config.toml
horizontal_flip = false
norm = "groupnorm"
activation = "mish"
kernel_size = 3
orthogonalizer = "newton_schulz_5"
adamw_lr_other_params = 0.00071
adamw_weight_decay_other_params = 0.05
Rows from block 3 of a small masked image model, named by matrix and row number. Rows with one number belong to one channel. Each number is 500 + 25 x the weight over its row's rms, rounded and kept within 0 to 999. All counts start at 0. Numbers have three digits each.
After each channel's rows are labels from the 100 images, of 14976, where the channel reaches its highest value: "colour at peak" is the nearest of a few named colours to the mean colour under the peak; "responds to" is what is common among them. Only what is clearly more common there than usual is listed. The data: procedural textures in two colours, tilted and lit.
# conv1: bottleneck pointwise conv (model.blocks.3.conv1.weight, 160x168x1x1), inputs 0-167
# conv2: growth 3x3 conv (model.blocks.3.conv2.weight, 40x160x3x3, transposed, each kernel summed), outputs 0-39

conv1.135:503485465498485534484498502547478518510511465491468501488514489486503493498488515528524489486509542479486504525479496518520505538539538516530526503485463509527547489494477507511508561457467488494529529545492482470535515477516499495486513503502509518539514487539528497522498482486497470488496524491489465515540510504485506523511500489504456500523476487456496496486486480482460486482506461527461504518502490508454473488466498571506477478488441495468498520491473438487499511465458433496479482482465481450425
conv2.135:490514511531495483532509499520440491501500511506477479480504450518527480466539468499508515445515495458535523474493506465
colour at peak: purple
responds to: purple; ground colour: purple; black; pattern colour: purple

conv1.2:504483447478581487505527481457511474522431498480533541552507517481439512481533509500492520483493477483503481517462476481514464519530484531487491542474525472503513467484527535495504541496491475518501472502487492522456484517558532479480528484488490481478497499533522463522505499541501489522533483536473503519489477463498541549484478466490470497529524513441483514475500487531509503496498518524475508485494493512511481476489462446490469490476485471457494501470461499503493498512494490523506504491517463506516
conv2.2:506513503482563488467470497508502496523496512524520550509529497515521485489517577483539478517505529507526484481519512524
colour at peak: green
responds to: green; purple; pattern colour: purple; ground colour: green

conv1.71:511503534500533500523511513499516487481510484493547503521491517489483510468484476490522491518484497470490497509507478485482457499463473498490502486469524546487535515491466477492495465497489501491481488517543463497462498461475541463481511507483531503542514517494482486484496498449467477471499507532525498523582485525506532517510514498537496544524478506491490516556513506476501467494482500464477497500471510533506484494488486470463531470449412517454491478463519542483476456500465577485499524521503497506485
conv2.71:513513505461557545454447467521520483528496534506518494503512505528503508493501488464528491496499483499522447479526489486
colour at peak: green
responds to: green; ground colour: green

conv1.153:540530472500494515510517494472490494499507498478502493521506443524507448472511504491473484462478518525509518498473524493520528468542465509486505497491531479465504515515519465479470525456512479493495467489501490557574460498502478513500525469517460499506515518484510496496511477493534504513507514508551473494476478519467490473532496512498493432547492495510482443529525564510523494516548485518493486472518515493516493479491585552494499466470492463477525499470503484488475491499499497495473477525520526511461
conv2.153:479527526487542472497507502492536501487517496504481562497493539540470535481490532470501467518472518543462499487499517522
colour at peak: brown; green
responds to: teal; brown; ground colour: teal; pattern colour: brown

conv1.92:504536516497504491494485464493513554474492532488465484517500528505479523500535503515467488478496501466513496468497503517502475503515533536501483521504500485494463521565487521483479493542502506482504482478480506511519483498456527516469484426519460464470513486479499532474506527506498487483470506496458534533552494538483524520522503520514476498499481500485503557544506502437520461542499519475483490443537432510486524508534511541504534526524527513475478491505525482475538559494485483500512501490500496539484
conv2.92:491499541506469487534515528492456511471510478520499435443480489496529510468549479475495492491486493508525509495494529480
colour at peak: yellow
responds to: purple; yellow; ground colour: purple; pattern colour: yellow

conv1.14:498485500525503500523493462472472508503472524506522503486495488470450519483518479531528511506516495503526501521503491502489514449520479456493527497487529486527516489515472531456482517510500523518498453524501474554506520463478494503490495509479512534473530495491492521499559541541466473500544507485505511527501504489491520524533479502497474485462548486471477513457473438510536470465498458538502530498453478525490517524466512501553498497503530457526516486448469524512488514536439449515496508489467491482535
conv2.14:508464494490446482460550512506473519482511498532519467478449512473510467522481541490508504514536496488477506481539512503
colour at peak: purple
responds to: purple; ground colour: brown

conv1.30:515530504500509561513473477525508495500496525509467498526477496537496507473488478503503482483451504472488525497476487483469473493483529541545511512514530489528525497481498482461529484527519510515494503473514485468498487504535455502478452535485459509474470470554530520490524489473481493462529482543509518500475507502475478488501499502501491525487495547490501495487519501552449488519502477511528408513483516501474544478522466514565474462500487511458494516500508551499477518512503516481518499441548511497524
conv2.30:543486511511521543531498542505522477516461474497484479485542508489501505558456509498491514462511524470534499474487486516
colour at peak: blue
responds to: teal; blue; ground colour: teal; furry

conv1.8:510499457553489509535508498468500493515519470491477502506504485501456495514495534478485485482468501493477476525517509540502494456542503513498456502474507522508492515468497497520506502517455467473526501491469478494476494498516483533465495484529505496509504533517522504516493510502518502544508546458500499516528496472479511483482477520489512431510528485501490483489480540506454522483446509528508461538497494550491481476519467524596490481535494437479510522483470485488466475476524500486510500557482514522432
conv2.8:509486515512536475443517530490434492474510510524508525469499485502507478470500535505544518483527505491495522467525508544
colour at peak: green
responds to: black; green; pattern colour: green; ground colour: black

conv1.34:457483503476484496481529492493504512514460501522499534474488517517493493519500497462492502522507485503482512456461457506472480571447478537490478492490467517539497484505482541496466510479478518523531489508492507539466523492503525490524493493507471497490515503470518493528556508512496508475482451487516513517511541473495522533540478519514463511538455531483514484508528461505560480471511489545509523549524514482468499501484485522486507533467558520526586453490488494509501517471481481524493481484505468493482
conv2.34:494570493510460519477487504516476507512503518482528466534466487501517466488541446507507499490542486477496498510479534474
colour at peak: pink
responds to: pattern colour: orange; ground colour: white

conv1.11:494525476484520521501516516536442489512490493488432519489485495503514512514491511513497502489494461488483546529477495481520508473475489469503510496508481495529507492521521472462487512464469498496467533540514489548507496494488499514479479485536488506528481491503524461496505469542504487478509538487516439495532550510483497429543530481475500485509481511501527572493528521502512541507497507495485524470490473526467495521462474519509503459570514477481482510487549488499498468510520459469515419494513481521512
conv2.11:493456514461543486465569539500470482514488491525504514481522513510522510493515538489537496509524512513519527493520529467
colour at peak: grey
responds to: green; purple; ground colour: green; pattern colour: purple

conv1.75:499519473516512520486496511458559507526528468528541502498485491525519497513490521511489515480483502503531492488500453495483512566505481549514476525500521520507511492493499483460473499473496489516528496497533530514527497515500512488509507493499468495481503493520512509444483478504517462514501509505500535565505506458482527486524502480531462462472512496477571500462486516494454464479505537434554477498509469491488494487514477507489520516497534500515561443446515489462453499486510516504461484523518446488495
conv2.75:528479508492483484476492514503518512452471484464517480473475511515476481451562503516544460479484487525482520483508498466
colour at peak: pink; orange
responds to: red; white; ground colour: red; pattern colour: white

conv1.124:507531509516490496490474479536492484545511477487494538479503509487504472491525441510515503455521516497473501527486514490495490517523483453496492507515517516528540475504530509486508511512483512474483465492528521459510502469463519522495506554515511531531516509541504525479521500461548465516492486520503516536482441531484497508507503490497494464543492505498484584472468521538489496460493510482473484487476489528476505455486473467463491497521425460514451561471483456493503525498506484495471500474510511479469
conv2.124:455535485503470499536496502515495443520501489504472515468547454523496483516486503438488477503509486481464485490503499470
colour at peak: purple
responds to: green; purple; ground colour: green; pattern colour: purple

conv1.148:566477512506533475504521524478483507508479530498485477496478508512520469521497479528506478493515499523474483455463506476541495512552454490513490500478499457455498523491497466495475479539463512504501447453522517462521486488476496537466510499498481490485499478517520474477488522514506494490501531469505485502502460525486518484497477480532531505494558471475467459488501515548497483521513497529525514548457500504507470501481508456465513489516497485414468513496536511486503515473554510460496494480546541487476
conv2.148:530549549583488478526506507507530527458487508499494503499509488504482523452513497511510491492534513502525532505495507520
colour at peak: brown
responds to: black; pattern colour: black

conv1.43:510543473502466494553564475497450466517485496536494493487486468509487436532507474438478462474495496511498491503512462526559480454532544482491558466505501474511484508516480463468455522496528496487480486503495480525480515501507526504521504502504525481489527492540492490495494515487500533501533535482534506541515494467524444489547539490468486483509512457469533524493493524488490522529535504519499488484494501491464499510532507468506464483492481548486457497463509529505516476528508529497485501509475486506485
conv2.43:462539517478508479516513490518520504512510495510463485477464518524469509519509510459459465501503445493466451477463495498
colour at peak: green; blue
responds to: blue; green; ground colour: blue; pattern colour: green

conv1.12:521494498491522504485491493498530518461500522508533515487460507498485480496486491518489521471518486491513491488530517498481457479507502531502498530477503520510466551502531470537535509528461513475491511471533531432478490468485492463502503533501501494456522503463515473492500532510503539493528528509527485490581505490455514479501525510508486535524516531508491454555470488510479495534505518478482523469501470525507508476492507524484483466531479492521480455529505499500458432481522465464447477477493471457448
conv2.12:523520519502535504433485479510519491455495515520495494502525532514524469487509572480541494526488495491518492468517482481
colour at peak: brown
responds to: black

conv1.134:476496506508502457498507477493535502488528463514467520524485486473510481490489520500513514490525506457515512480462480496492553516498502524465483494476509530493499512509469499542497518458523509476494510521508499543513489498520485505496519472482513468488511515519533489528537494530528488526519506522542531506466544506492556498481464482517475525524497478550484451532475477510503534474505522533498494503501481448474499581520469466485500509497467497508475527468472493503442577473517517438539485489488493464540
conv2.134:499496487501504530522485491478530470506510556514511488469490464506552510507519439508532492527494498495537483485562489504
colour at peak: green
responds to: green; pattern colour: green

conv1.22:478467535499475505549505512533494494482513500536473488504466472558492464500494489511432540489504502476515513475456474445498505540456540547456516494480488537501505501555493496491503494494518509505508498489512498499512474498485515465485510522493515539509460431466474512508524493473476512488511516516485530546518544520473498476521479518480516494456475554484502495469487510487493538528486507503468530524527493524526513516527511492542499495547522496461494437495503519486514501507505521488489568522493489531491
conv2.22:466540495471503490519520540478500521546480522469464461507508487521474509468515448495475479504518486501461488491459527504
colour at peak: blue
responds to: blue; ground colour: blue

conv1.114:547560484540491523528482499489450531495545525528467476489497494480483501481477482452499481497516491510510515452448494484510517490497495505535496488517474517497512521516484496519502507456479516463485514498482481496502456489498528528476497535517531502453501471503504480536482482495522464481518494498509465508497526433511471427553491517500492472523547514456497462493481501465531482519531493503463505454520508516507514499508499511515503492477535485496413464508486514487457514511514530467502468488523513535490
conv2.114:470510491468482491534522489483528527538531507490507536533494509528511544517507509475465495549502495501479523506488570487
colour at peak: blue
responds to: blue; teal; ground colour: blue; ground colour: teal

conv1.23:522524500498489524482499526532476496519499513484529499560484472470480471515501476481482456486531500494487509522485456493485461522492496457463511534508511490530478471469488512504532486487515506447515479502518496524507495534484505528509501474537522499510506530492503517495488517475481510499507509488547544495543534458495555558454473495491469546495545488502501520544517480515450493466537505524477530519496543502482525506523502491508454469475502449471494485524504489504571461538499560494490507521486493479465
conv2.23:532520499579494548502520489512465475484455537490495470515495468478516476505524484504527503515499485466535494519484502507
colour at peak: grey
responds to: black; ground colour: black; pattern colour: white

conv1.46:516518512518448517498547479523498503506533487505518463497509513486517547513540490494513496496495543495509538506458483466478477504492469459508470502530509452488489479498473478459509512466522456493521496478506537523515498488543480507518498482507482505522532510469518510450484496521554491508529515477497465471522484515515472423474494490539496465537474507526548513504545493498485528521514500522501514517481535540501495500514475523491536516498456509549412479482514456499469479514502508452479497518481497494497
conv2.46:463503485529458491503548474498503524499487468460496524521449540499503500500493531482471530536462459517515499481501495472
colour at peak: grey; pink
responds to: white; grey; pattern colour: white; ground colour: grey

conv1.158:536491462548448535515513462486555546510513522530478479552478477491494494442542494501491493503508500490510480485480535510461490453536486478493500469516527542514516511503484493503508494515517477478505523487496469475488492513489519475512490488513554516521450512480474466505467508445495479532507487490511461471488508481517484467520504492486465479534515507496474494498491514503553542493493504477490469493491491462523499476523506499467475501433491486482460460484530543508459540524444518497464461526489512506506
conv2.158:485514522517501498558491492518541579522486525494500533518498543535509521530491525545511491494500512506501498477516518525
colour at peak: brown
responds to: black; pattern colour: black; ground colour: white

conv1.70:546524493508500505516498480509505528468517493491526480509494478491507505525533509505492516507533540514528515495521518486494498450490493512509448542492508500466486476471521512520518464491460471487454538533470511524464497440495488515507493509494537463498502491525491502525506496492512505490531514511547478502484490471486520504523525540461494451499499510508476550470506464496497496511520542484510471550498514495496508537491562515533552555543503493500475508469501481451518573498490469514457518460487512480438
conv2.70:497499468471497495536524490501441488493542500459483486451516449500520509465545482532487492507514480491499522464520490495
colour at peak: purple
responds to: purple